From a checkpoint of a small image classifier: soap at rate 0.0025, 11.2 epochs.
Rows from block 5 of a small image classifier, named by matrix and row number. Rows with one number within an expert belong to one neuron, the router's apart. Each number is 128 + 24 x the weight over its row's rms, rounded and kept within 0 to 255. All counts start at 0. Numbers have three digits each.
Before each expert's rows are labels from the 100 images, of 14976, where the router gives the expert most weight on average: "responds to" is what is common among them. Only what is clearly more common there than usual is listed. The data: drawings of small networks of dots and links. In brackets: how many of the 100.
# router: router (model.blocks.5.mlp.router.weight, 8x192, trained with AdamW), inputs 0-63
# up: expert up (model.blocks.5.mlp.up, 8x192x192), inputs 0-63
# down: expert down (model.blocks.5.mlp.down, 8x192x192, transposed), outputs 0-63

# expert 1
responds to: complete (100); laid out on a circle (95); nine dots (62); dot colour: black (34)
router.1:152119126151097083130086057168123116136090146103127158121130150050150133158112107117145141176123132086148108135110141142103113092138164180095135137129147129115121100111144111119117144106099141
up.1:131115129126106085159108125091146184152131131146091155127133129145151102123134160115141109118130104094137103154138134122129115176119132110130109143104089088152124138130139142094082134133145137
down.1:096130134164112129120119120126148154137157085109122136149129122162108132091119143123172084137156163126145098123123144132122109113122106130137158138142093143161108062134123147141178102120151142
up.2:124139136113173181119127131138123134166124089150119098109147149142145091163101134130110157133119123106116149112135104158145128127099147105160156112158145107164151080118156153119135146132128122
down.2:120106163144126091136135152159170095148118154132128092170092136157119164108152166171140067128163112111127141100122138092128130128138129122132120125110113150121123133108090111120120182065144163
up.3:138144093130159103161115100118126152135136145163100140127092135123122131094137110136121129118138137119122131116112165127152141156123146126150103176116119092134152125165117128130134141103087153
down.3:140124147089139121142179129138152150097167122120075084098099093163133116109122158090145126076122123140089098141124094138118146109157112135156107137146125099132103079129141139110114131167119160
up.4:121112119154127161153066152109131151110164123097123117163179137094140082090111114128106104150173123124154073125101108146061104145115100106161139131148161119120087141125146138121117085140166149
down.4:129141155113119100124128132110132087160072106109135122120126100150114121161139182160098131157124132184122138129151178135149125105186128123101134142097110121133129126135128109096093132121105109
up.5:151145183139102090146100166136117114138120175121134097128142124154113140118130158088157139192118118096114142135123138152139127089139140120134108133132111151128178129088149136133137147147197117
down.5:099118084091122124122114096174100122116108133120098176147155098165133145055147156161095090144109104162124138129138084089134138175156111152088188093118145132073134148141096116147107117115067075
up.6:118175151146140138156129152134110137146105118114076130148063113150100130127150091148126150140179107091111143130118101149141132087138099140124117123159133121099116072130122158102113096098101072
down.6:123124084114117163137121117157147181116128132147123144104118157137109128140153172132104055082124148158167151142123171129153105143165101125161116164110099139098135136153114098193193109130097113
up.7:088099095128137163103125088162131149134105125108095121125095150165105126097137123113118115158170120136159145087115130124100120107113116123152158063121125140155118106161110122128105126115124109
down.7:103114127100193146126125113159111136131152130145145149097147096075157138087132155188113096113133104126157135087112112099099105139156141110149132149150077170102112128108140107103111128133128137
up.8:127136156135138127142153113129130090097147126107171171101120138156110099161114132132153143162132108118129130100161087170126111121168129118102154073146136155126123108152183168093134140165081115
down.8:120118190129114136138142128085128169127113148136100119109128109120139115114065103112116121119133158140158137190141157111106190097133131086151095145116118113136120114138099122067134115109154137
up.9:125133112130129128140132136119134108145096157140098095127134142113124135128121105165148144173152136101158132159088139139143167099125077143139103138180142105146115121134141128088111119139142119
down.9:162136151123117152097104089163075142148161140115107150105136107120141124133137174145124168147084165132096085089127170178137174122141185119105167146111140138129100176124124116140114149102090111
up.10:116128129137150121124140139135140110130196155119107122100150117134120115093074127142138118149091122097109131120109082160115186106129122127130153132160118108164092096113149155121146088124141114
down.10:148135094144102137117131129138132135119135121150172124105120152120139140106180105129118118082152126174121134158154137085079131124128151118151121111086074121101100129131142148156087134111173116
up.11:062175134148088157140121102112151117088180113129068133124165140155133166133137124141082128155128132127125112102131131137096107122164122155173129180076156104132098137083129111110081124150150104
down.11:135123130162100153165106167095118140161151139134134181160119116129176123104129127082092089124108147134147118117104088125147140129123077128080133121162106115082158097138140118126117148105148102
up.12:122137142165152131107095103087125108124132141093144150154148125154128178140133166157158136127124127106158130115139088095093117159110095117132120137144121104107105125155139100151106112135179095
down.12:131143135107128138104130146087112138172133131134167086151118147135115086092128124145138162086149102153116148139133130123145141173109159135095109118113128145152128140157109130157119084166162157
up.13:111127121135115119189136135192141103115125138094110094141153090143104150189131096135169126145138100139121135124151114152163144153131149117100161105113131121167119148150125165124156121090120105
down.13:124114152093127113162132161082114151147111097186160144125098135199103134117120120129094145129102129110136109124135095171107145074098125125184130174124129133143123101123156110121140139114111152
up.14:141147161111137140145123111155101132125127130077123179105147140125159106135106155144137125120166128116130148150134122136123132145156102146109095099111138143115134111097112169128164126139106144
down.14:128152149120147115166139132146142152165123096139093140124111147145098094137109109139051113117097074153158169136113099116152134112155134118122138141128130132124107101124155098131083110142159184
up.15:081135129113087148149116115127131121173157125079102096130143062151112115138122147132146155172126164142122132143107150113113100124099127114103200157100125124108108127117138139120137133138101138
down.15:153111153175154125117125081136171152080105096112163081117095122134164141129079125159133091118090121110134086142120102137129133119130136129147068118195126127126103065141115096153111125133108131
up.16:111154124069139164113117082114094149123124144141165119146116121132148141165140126136134128142139124106120094137094133075106108102151148134100122079142101153153086084144151071140142120101110121
down.16:094104147090134116108119147080126099135130109121162143093114132098124152164167107133123077129150103186139120138129138146135155129125123143136078133134095137096117129102140144140134119120160085
up.17:158163130146131124127119098127131083157106135146117113148100143116109133138146148140122129074147133112103119163105130171132164151138104093079125119150183136127139145101125150091142088102119139
down.17:136138100085145141121138147142108148112146147141121103145153166134136144118098169112145125125119115105092125126156151121132140163143050118160106144109113105144135138133164126134102095154103145
up.18:162102123135107096116173126101119140164130120138085109122081151123127117115094114115171154124137137141107093135141116124126129135110154086139103104088116156115081121151126159151112119118110137
down.18:106130133114146166104120149111117133084137144121170133154179142118092153098089150128132134115146104128112131136101097160100105152134129115116130144148130118111140118147096144080141127124157105
up.19:119132158120145103122132128118122149091141132141137141115093130105115142115075118133120112126119106133113148119105121153096178090109073072133134132138183120100181089141124118142176123118140114
down.19:148145109140155169139151165120081128110161131132082108132121116134092113138118160127117110084173137158121138140119110123159065133139153088127156140104130146117132109097120162121100122142148151
up.20:100136142171101145122140122144126146119110145172133091145163125130151094148186110139113125169104085169127109106097122130136108130131078135116122094140136134123153117131171142107117135085126138
down.20:146125113130118162115109138125138142124144148136169120122070124100165175112108146097142111134129142133157163097123056177121165135164183139139136133060078144148137112130163124158154152140128107
up.21:110174139131112105088114089099127130118155097134148067087119150126098158110095132134108141111104147087116116113149140082126116166130095096126134177128151148163138112105143084119180167127167095
down.21:175129125127126151134106137132113160145134099127129136117131089180131100156124102121116114166129141131164145178138135186101109129133081102066155118109117129137125135151137150144133108138179103
up.22:132131172155097144201136138119078155108120147100160153097109117085175105139142114176159130106128131143165134126148109070139099153111132097174098120139123137201109127142140099133162161134097161
down.22:105142142111157098095085137093103120081143148130120101083164113145128121135113133136112151124131110099131101110100132184134165116138173110091122147101151112092100144132126130126125111128146101
up.23:127149126133122144138118099143176156159100128123170108098140127133149151099097154146121160154059135134077135113142129120142131134165170118119137113127118136125132118094111101107115094155138105
down.23:141136111118146096130138157102144129151116125126148087117142116111142131136136163136149120127127115101135149150125133119149116115122143124103099175153114145090122125111147100139115096101113171

# expert 4
responds to: complete (96); nine dots (74)
router.4:086105113109123098141172152119137143108158118139125211133129102179133144095143132122136116089125111141106118102165115109144136141122165125138160140112120150169118146133104115144163136181103119
up.1:141132111143093100126136132117118113117145094102106125111116094139109100135125129080144156134158111159132143152102093133133110142102161192125138152113100147126100141111096165131136139135108151
down.1:082150165185112137097144116122177126162133166138147119119127143114113153115085121155155120153141117177109111143164083129152099144162119111153179139110095178154141133125112122133091109096088138
up.2:149139151175113161121127114127176134119158116139127124121126128113149153129150091111143122144088157143066091142183115169101105103094172127110118119118111137092128152089151168123118105137164130
down.2:094115119145157106132118136139093113119095140175127101114119110116074129104115122169125094103149147160122133143114123172120139114159124138125139104123154094185168151141120148117122135142086113
up.3:131128120146105115135113135103131128126114129156193126134087131153093110135145175160127142115109144145123126177083122134142107170099144151109135130141126145122171135184125124099110115161116121
down.3:106074113096144142147137099156153066160124105132115140192190151119149145149158103120118116094148103103090121121119128128095131137156109102140114159132130092107125126125145120115131169132118124
up.4:146159138131148152124099090101127132140146174136139105086152122109127123101133157141097118179149148131152129150162091103129134114113129157119116162147155117104100069148138109124142146114119180
down.4:169088135148137177132108135148122101147094133115111095117128111142120119163122166123122159114114121131133141120064130157106069178107106147111123126115109101134157093146166133118163118147113115
up.5:107144066131110166142141126141114125088175146162108126127117149116152146165090076144152115146104124136166127140115110116163136122135176137106122154119108146093084101123155112128117095155133126
down.5:109110138136122127098144153139161159126167142131117160121120104132113178113177115087139140137118147108116071076090130123108154120153132118147141147117101104110091130145101087144115092128137147
up.6:127107089131129076193116145139181121181124142132102066120130092132127157141114133133091132107160123108094176150123122131148133130112144120133096121115107142146101104127106109171139160136099132
down.6:131136110092103144111155103162080100115142107123108120105137139147112149122124126124170097104134166098142116094127140071151128119123125135104129115112109120121137111128125139116142104134133158
up.7:142110126140091141128163120084140132141108145161122138114112135112095133179143090132162084129116124119107103144147148102103121090132129083155125116164130124133129177129147153078110119148140088
down.7:156150107118121091136128093157154125075124094110155114123154102143092135163109169113101119155118139130174146114193128140104101125148110094138146125110135129168126103116132145094139077121120163
up.8:111120108146093107107117114088155110098127190119143125129096151075115158076123117143150162139152148183146135107138113129135107162107131106097122131143102124097158159180160130132137160132126148
down.8:108146144076150102130128076129156126146155115140120139135136134060148116137124107131101077134129168137188089109082126113129129116118109170136117123104076135128125138119108068106148131109130115
up.9:132124149109121115130157105136121112110134135135112104148097130162125142119136162154099114179083134105160115096123091159137100083131128143096120123144148147138141123129100150114157059105129138
down.9:116136127151126119122134181131125124140117143130138177095152125167109071125125115081141122116118144148103172141115138115110150156124132123123114102091129080162132106112168147165112138090102142
up.10:190131095115134149124106153194100084118095175130107093156119165097107123129156090148158126146150071142151135127130113133105176139132114100137177102085122100162150121133132149153091143112151135
down.10:128131102110128124085097153128108148139083157141142099111141084127125119111174123142107117155092165119149149176112155119131145102090094084115135154074135164080120127126118153137133132116119153
up.11:105144085097127129137112105149120143096100120125103117114179119137084090123117122116089144134161130118120174141120130103127102161128123103128086132165138147111127122133115154106145109152190104
down.11:043130139151094140151107157101147121128121177115148135137129136105148135119117163121088101123103079131115115119157120154183117107138117145156091141098106115143158126108142159100103111158135098
up.12:106141144169149135118130139131122152140146152148097150109130126153102127131122108091161154063104109152153148164119107138147103133115132144114146063118080093097154132131131129180119101083120166
down.12:148129155140116118122119098087136134107117138105137140156099118125095148144130139110112106121172152155111114125165134164097154138135146136120156169140138183118132086057195126139117151136141145
up.13:117153117143134097128134150092104139135074160088125162153121134120128089118156150120148079122169085150137084142145122133112131131134104089147113144119111152127114110129131173106149137124158111
down.13:086126098110134125100141130074150124127114104094152102075139133146105105138126140118134123112139073152122120134170162090135138148098136117167118146149146171179120122156116125126132119093133160
up.14:142098117141119118120126122166119074138124150148107168132146113186178151119116118141136150148130103119139087095161125140088135142103130108144135169117098104132137103136134100167110119105097134
down.14:153161147149128147166135157108104149128142155119118128085125113132125140100152141108105094105129120154174108095121153132126093170126120131126133144094132118122163150091129126148095127126158132
up.15:122101132109133122146118114142111149112090131128113144118119128140132110133101125097153168134129149103144135182161152144168117170169153178116090156105123169145174141123113131116055108131133138
down.15:070091102083122164132098106162092096190152121127145147133141145105102141122110145123138134136159154149141165163108131136117144154145144117148134188115102099114133138164147185091131112104127128
up.16:133126114098129104100142132137125113145168154163116111134112094118102109144182132139079149108120113153139102150145085080150102109120129102107097120132124108103090186104120089103154115142122088
down.16:166145114190133112141095096137150148182138105141142104120143101125124129117077150129123145127128145133100090139117208149078115130167147107150116134104126119165124094107109080101109119127079148
up.17:127120122091125120110098112091129102126141118099080118116090156133088115160101155114146102129126183090144115133158138151123177121172164154155162084094131152102103127136099109129116114108163132
down.17:127196128159130102161104135140086135079138127154155116166131153119146134110113122074113152091103092144109116147114151110126091119107132133128089123113086133067146143144136129178152146127153130
up.18:163116121136147117131146136123112111110161091143149100129157158182087167130122143163129136149129143131143114125132129128066098163150146145118101117147126102156173102121130132126116103091091154
down.18:128111151144111113127133091157097100093133159100139121157148103149126124115131128154148108126088121155111158173143108133098129140098115122128158157092102144098152122123143155132118128133139146
up.19:124101143148121153137143129193176153106148123132050125131172101121109146131108102193115134132092154148103097081120160119132103106104146089122123128132108120140115132106163107183132144146177116
down.19:139115150119099124160142177115115181158141117105159100143128130161119091117146155132137107145114121134113103163120095134141156105124096153156147132112158135103091130097094099123135063154145111
up.20:140148129132106155096105141149156131128144116130106130129125144112123097134130109122091116163107168109098105132128121151118143071127142167129119109167167084175125139162149102144120129129111150
down.20:134090116173153106139147137113132110121170139159153113138073131079131099136175134136095095132109109151141143117124170095100104120132104097125158081125118106133128135139105164151157157099119132
up.21:138162180125157128138159092101151124092156118121103168106139157110130118113105146084139135149140121114112143124159140157132124124141132139121089149142107091101147123096129132139120141107172139
down.21:138123117115127107149072186135089138167105178093127098131073106180153099167132092138139098139150111134101126133115101168137123096099127161143160115106183167101184140158121128110146142115149138
up.22:188124127107109138133131112119132098149099112144138128105153149100100152149146118093123137159121135139124149145130128145137088152120087141138153154161165072134127135130088108130161096130134128
down.22:142165155110144078120110123075121132136096137117102159128126152093133102125101090134148145130105147146118129140128140116084141087130133151129120076105119127159148123115169134101149147159129143
up.23:118126106138140093097108128150120121160141109127101202146181102154159128097133141140142137098109106110099120109107125130082143137131127116106120047116127187142138107125165116142084146125130151
down.23:121143139139141111139155117125111146111112116107111121073121133158163112136126087149133115124148150148131126149160074151104102156134145112148139179122127100176183124111133112139114136119139142

# expert 3
responds to: five dots (60)
router.3:126118116176152135155156119140171152143166104114090163133108128146160142086142117102141148077114144148087159135131091087096115142110135177143115112111111085124176091130130126124154098135126124
up.1:114107136126108135134130103106140140117150126148119163132094135089115081141145142138113167164124142114111130111088121135103085139138160150149154146127144141105106129104173129123126144148145127
down.1:165154111136143122135130128142119102127086125172147114127086149130129131151146109145104119159116175141142137173099107159100118131097107174103113093111120162123117121118077132135074166102106072
up.2:137123092163107150119113167132161173137155093125089140111118127131127159132138109065132166080147128132120125149147120143137149148115094156132157060157143132168146101092122113111123150114142130
down.2:120132109109174134114146092112146083085134125156118138124113122073175131126138095126147135125127142164144098105121159136075110132131121142109105149090135126098135126134107123176141103112144114
up.3:125148091148127128103168100124131135150094146137117162138126112132113093157098138101116129088125134154138137139158114150114122118057128130131138115135137141143119141133121167177138129069102140
down.3:157163126109099132131091141126081123108160145112125138126144144120114127149163149118139130123120121145157108144160134089111131129098099124099143092127146099162098120152142135128114187077109131
up.4:110152154148128149125141156110111115140118104135135134127138078155154147111157128091178132172123130075141203137125113126115144113114108135114140129136150143176154125135132084164118094118133121
down.4:112148086109047126122128144153159114116151141133158146137168098138134120110175166106140097145152133109127163167148088107121134134081133106092133163131120144120147147138148124128135182108080101
up.5:113124119154127155173139071127132186104129098075173096156091153098114153121117154126108128143115137101134161116140162131133149114128146144128075129108080125099125140137111145156127119169118097
down.5:127138138161137110168148162148092104110112125138123134151142129172121111142120149142137169108147145113141146110150151045123121145096137117186150169137195157104144147154142079119133158124104153
up.6:122134119143137157100106134146142126101140115155098115136100124152174165137121100094142180134112133163124147085130160114111113166141135132179151102118096174110105136117151100137155137111151115
down.6:139104116131137099132176116124109114127142158129147147141115107125099096129118130119135129125128149143140053112086140085119135112121107119160135166137117114102085116111123135146141140139148161
up.7:158146110133167130105130129122132154150142085136132130155138134179153110083120142132110134134115142134083146127103136142095154109160116124124127137167105108188124125130133089095079128151130097
down.7:143110141103140139143072125163080078110110132083142154142090128139126143121186098105110154143104152106142124165111108144167101123108110098116111116142141155146110142135135159135143147077152106
up.8:146146119107109081130148171114124161128171114149114142138146126144156145130109113119102134159121143120156144143149147104119120126140130150203141119128094132145100149108206132109126135115101126
down.8:144146194118126080133107081135145070139160159120112107156142122124115101099099135144133117114184129149086132163079118128144110140149105122039166128117164143142092148098099148100068129089125156
up.9:126106122121134130149109175099146096125112112149176139148104101128085097174140097109138126163081112160139157146109135121111135139113142126106143156177126144089168119114099111128135178156160132
down.9:091162149131157152134182110118124141145160122149121112088157138129178129088141134112116163147161132113114105097117081131118152145146127121163127097115123112122087124170121113098146107149153091
up.10:113142142112142122097152131081105105131089167139126154178126135126106134139168137094079109178149140103128097114151175119131119127135097114121108151133121166111107122136084131137125150150137128
down.10:149147127128162081107166104099094130126104126139106123142133108094149110107127149133112104130155115092120140113168141128140096182107118105188156102155114175128126143167123133114147149141170139
up.11:137112126131122120124167176142156128107122166138143127102112121154179132127123140114096137164116128126164152107096193128120167144137151132103168129119146152113120122139128124107129131184128121
down.11:124059145154135146160090130143112159139140119147166111128104084148115123147110087121140145121195144154122074106113105158146101120120091135117081082133123145116118163113121116129116129162120149
up.12:138149093115110171105151150090141134140114156117130117111073107136145145153106136160123068143148113154126150110076102109141133161127134095158089097116120090106074126161136143105097096119127117
down.12:118109102099147075115146124162089144160144132129149135140122141086088102131127144082119119112092139109150156107164157123091122114136140146118142165111070173102164126114145112112157094105127156
up.13:110136145107166177147157117111141125080150133161132131104106106139119110175126106143138146124110154141114110148147135133128151186154148100104099132176132116112146108131144138135110084135105155
down.13:158156156091162144119108161148093134161113155034130128143116127155154149100134118121115124127125110107202121097131113134128128109084179152109154128131102144109103164133129087095128130131101105
up.14:122145107155125102119085123156137182148065122115165156122117170158101152112121124113091158139103099162152125160104115116087111164138137144109154138115109139128131134105096106092120120160113101
down.14:117111144148152146144167160106150110164146138171133153100132091165159121125137143122153081115155117098144079123100158110139157112144123075100116114125125098087109096135101153126132097116144133
up.15:116107160152147101114069109160152124130102116123130146132167094102127111137115104075105132155073133135127128131130107171106155176131113140084166146105162140140152150152125144144154129148134134
down.15:099107133075104156149146131140122141140134128099135113134159126097132150139110156120122117146192095128147096144130132102092158144119115112104113172123114127145113114143101181146113134126104138
up.16:087124146140157131127153165157127128094122140105164115126130109155123154096117084147140134099110143149118146156095132115152098135126123124151119148167147113157184095115149073120171130120129134
down.16:124109163092131124083094120097136101092137140088147114149117116112156129098112124120133112120146071087065125136184145142146108126136115159170159116146147134090143173131111154089103140151075176
up.17:135097136116132156120108111150099095116116145148096130109106160112108148128133110179134081080126081138160130127100132112157139114167126160093126110127129125125104116127156123173146118118091107
down.17:157104138143144155137092134155099095152096118150131127128127102154086135129136091150133154144191126110120100106113125119127063137147125121120091146110126143128124114127123063134155125150099121
up.18:135132147157158137099156153119131062154168090160154173158117135128156134126136135123121105084130101105121104145093142133107116139132141102145168163138114086165175063123102153110143130137077154
down.18:105145115121092138124106135158149135145141130063066102062099146124135138098095150086153099164142148179153139143118122156128141111147126126079087088119129152119114125092121078160117126161171089
up.19:139158127110119133139125128094132125095139109153134130146105122166139116110161158081127129180119187115131108124124125144165128100109131130135135115101111106107114142113122179159122161126123079
down.19:157118153080123126139126097140154129107133119150110110132105080123122172147137124121157133146090176108150098116126178115162099166092157118148100083137111152095137133123111104117143101156131089
up.20:105160143133145123146119134159145128119132158107176114115160145116158135138118094105134149102142088152111121124123107140147117146133129127133137136148105136118177121124157082119128128163153124
down.20:147171115140147096111167135141134162142139080110125134114132175153109144109103137147104126129172115130150120142090173138128172086129137094128106142116111145111113115130149150153135127135088112
up.21:147143154161117124138109102126165119146139127121096122123099162115070184096096155152167133134116129140187140126131174157152107118144137120098132115146157156091129151111143096133113174137106112
down.21:136176178119108181160143121095151125111151083137111140148170131159115133159108117110150104107129119063080147134131098140132128129093096100115118128121136148128160185119131127149138126130105137
up.22:121091122117154099115100104103128107153084113110096133121134130100075118125118129158127081111125096145115138119161111131081162123148169079151105147156147141115165122116091123137095162117102149
down.22:124149158132095152113117142115115145112119117135133123160093119125157157097123156140133144146122069116147141152124141142181069142166130113072112124104134132107141170128122141153113133178131133
up.23:125133132144096128087120173161146147146111140150130128098105111131163175144140112166122167165116105110139147141109096100127168166146108111155115105153160131160110085124147100165158053166129104
down.23:153102107087139119192131113146104143108180118109114094117110093156107094129139076131149133117143138105125087086103125103107105109137150119124141147105133121159133170090119134141120174095128130

# expert 5
responds to: grey dots (100); laid out on a circle (81); nine dots (40)
router.5:145113126168125172113141125057161133133137135116145097111114113124084048146124119139123158159144109159134102092123114167195134124159109083135157132127111095120143189137085170108132116119126111
up.1:096162121116123164126142131112154098129164093141120158094127141152091109147187152118089102081158102186117125167151107121143123127143080138093140127086152118136102127133115128166134083151141076
down.1:114157108147143121134147077133155125136141151125172095131104142124100113115124141173144120062140148192138115082104121124110118097143129131123146143146139154192123135114110131109160147126109144
up.2:058118140119109154130106142113158118097097130102127154083106142155105102133141197110122085111100111148136062138149120099164125092112163103128161142138118159103141152108145123116131098124116148
down.2:119093142138140116138138090128161168147113098118112136138157127131097112108110113148122133117167119106127163152098101158106136129123095160118110096161115107131132128151094170089156087162107111
up.3:157124066162121122113178110061125108125118116137098125103182099075109135098121161174143140112128159115105129123086113128138169098137090150108142098131129139134106142154099140142204131148127119
down.3:102140110141155092167153116145119151150116105122158108098082115101136142125140128122069116151129119146163169133111130093099074132135100133169110126139117144098170125104119121155135108101134134
up.4:133124131119128127136084139140163140103107152137058131088142137102132089174156130121181104153096130127122098114113145116133146136107128126159116133100078148164138148114128154173066094163164119
down.4:173132109108133143111160112100109086126126104155150147104117143153138127121164163145153140133144122163099108135140115185130146136103112122124162072153172110127124113148101128158112146105081152
up.5:116090163182121118129130121164157145099099141159119096116164141082095125155069131157103110138125144116118118130180112148141139143104135092134141101153129097125148107136134146114148144138139157
down.5:199150150140090118150105176114140141125132167113134126115094115155123163106117090138128122123116067148102125121106144139106164127142146099127115166127111127105094119124150179131138160091118110
up.6:145097180136121115124166114149143135147084133161110141132158131145144113096138154121116121098113151107183136088116127127136129124116165087148119143146139086112147146124126127153099135123142133
down.6:100145086111174085133138096126109123135120167122123130150091106111081127095131113137143122139121131119102112134106083137128108149096100105138142148082094139154093123107181156139103157102146137
up.7:144144155165107122111121107120112183113165105142189130126148104116135100141147121135094162130134119113129097101122149101176130139103135090120104138175123104134104118151136159150112143070093132
down.7:136083170080147136126138130115114116142132151129143101154116125143125171081139159130133122138101173080091160160120105139123124126147112150125160079095132120131100128185137063077127125162128156
up.8:086135104120164047137121163156109134102151102127144127149118170105153172135124122118137123103158137093143168096122147131083167125101154097167128121112133115116126062136150120106129111127121130
down.8:104128101132082120133155135176112118130141126166105147114122148138096117131121119123144122146140096135130119134127142095121135168152153093117126155138124182111121113129153076141097129112122141
up.9:093141134116119107162152102125118143133136134117147130114102124159147119127119136129145115130119143154124121126185174145088158128075120160136126158123112133169120137133098119127124159152110093
down.9:108127102151085095134115115138202141156136082084104147128135130165134085099125151156144125096136117135102107104117100116149118087106127123108108214129154115115130129158101129091105116081102147
up.10:116152135136150077102105144114093148146103113137126161141107131132128093114145156124100146161151118123113116160140160148139100119141124143150136155114086116170164125126126150109147095116152143
down.10:116115166173166125152154157155096134127132130098136143179128138117107134115139142134097172139104112138142126052100122097140170165119121170166135080134142119116140123119115097141123153159159096
up.11:147127083141128142116130122126177128137117149113151126125140146104139079139153125139150135116132143145098190091118108126138130141120150136128112129099136108123143092114117162155147089176143130
down.11:145156077152128140149137118097078131149122128160103154139174128165122152121115105096146111115138155103127143094117126143142150119144111093150109125160159113139108156141154144161126109149110147
up.12:110150122165142160114115097122103131136103100113123148088110175130138144123147131112102100096161144158102146150116100141170151154123181128163142148126099132112146122112139123146094144088100149
down.12:163146125169143141136133123122123149153140133149138101134165107113108116141127114149129133081107112163107082094125119162157153101128146149164176179147179127145087180155106118082112171145120157
up.13:102170160126111130142133118121080072119068117133112133121107118114137133153100151118091146110122117154120147072164117114163119173097120125119169136097128095129110123127144118153146148102143129
down.13:098137133080150109089150110135098104147126162132111127145121105142118126136177100153135111165156193105146151110121136125089133122162110149143176086105147129156149166133121105145133130116126134
up.14:151126096117093139111120103134135115131136121145138146131123112145128122105148140143078117134109106127138141146119116143117119098119089148116126115119130141140119100172084112155119124131111138
down.14:094125083129069174105119154135136122133145124100143155140131090107105113120093132118075133155126140135145114159094104112095163119129062138131106133141139174105126122112114140088101160070149129
up.15:115128169119121139170106100104061107124125141169109103106151135148109146108109139141120106132115149150131092128134133138079119137152121100108149128127120138179190116145093113087153137101098134
down.15:138156122122134133111128141141106140082124132125192149128106161130117161155137068137093121142152143120134153141100129074125099141122141166123159110137136124126095130119165109124131135145109114
up.16:129096175147092134087143154139136132120129130131155130129131127094099132137138152123130140131127140135098087106126132134150084145102126120132175093110133114162106117098134140144121098137117120
down.16:124129137133152204086166159110151088119117113129130138121129109110123103116135172104122136138093144135114142107159117199110190145122119106117110109119113083116124111115098107131120133148148107
up.17:096127122151141129167100109145141141114142127152097113165151121122127136122143102113081103108143165158102169124129134101162111170120103104087160067146121119118145147107115122190112178123136095
down.17:137171210130125105138132114108122134141119121159118129108112168157161101165125110090117098166168137106128109168087119136138115118115123132150091137099158143152134121142143144113120113147134103
up.18:104132153128186150145131073129113119096160101125121083073097132120104077112119127141090147106135162157144109100147109127147137124188143163124115124115120120139151134101120128154176120132108122
down.18:160149151187125144109154152118129154142089098151102140117126066145113108151129170088164100141107143116116137112108160114142116098105125088132110104126126075144124150122139139153087160159149127
up.19:108136130093124103082104146104129090123092169126131117115114112129101123159085170121136144130113130095123078098132135090145132189155115155139159135112132111103147129084085109126104117104116112
down.19:116148149102150141133157126093164114145123094117142132123130152116178128110133130162153184134113120141124157159137105128129132105113144090146154147160124122139162116188120095146125105120121114
up.20:133156110130147121089185136103148148123117082154127155085123127096162151105120121175088137150148128127092090107135139116172122149146148153178163135094091103138113143140153087098112149085118098
down.20:128127143109190115180110100156105125145176156109116107106103115125163134097150171136159147142116121105132114134140144103098125148127113095123140098152127097123148148178127132133128134141136158
up.21:090126114158130138160131114167148103075146095123119138162075120111161058119111121104119150130089147144163130124097159135099146130139113122132139122129117086105141122152157124167154139182088122
down.21:115082115107144108132103177117105113121065169129111124144137120177134144139118138117073084124150083136139118135139120106122117088123153106133137129142115126112116158142152115114137120126120114
up.22:170096153125048111128095140164092174162085176109107134125148115156127142151147085156128115134109203115108128124119106120159146139137156148102134096147145129129118133100133158150122110165136147
down.22:091116113112091111111102150161123132127108134171139126128123155115133104134104157081134115123101107114130111114105107134122130153160181184119130138111114153111116155109148086084098126127133147
up.23:096148117115138090104153163134174141115090103114125137144129135151115111120104168089129149175169148103157075131134176139170114112169094122144143148118174136122113125111121102087143089127140124
down.23:127152126110112095161117120150094097134115146146111175075146108120157155117115093137155163127108136139127161103161141162113111172119149143119149094129099141165132125136125125120160103125095112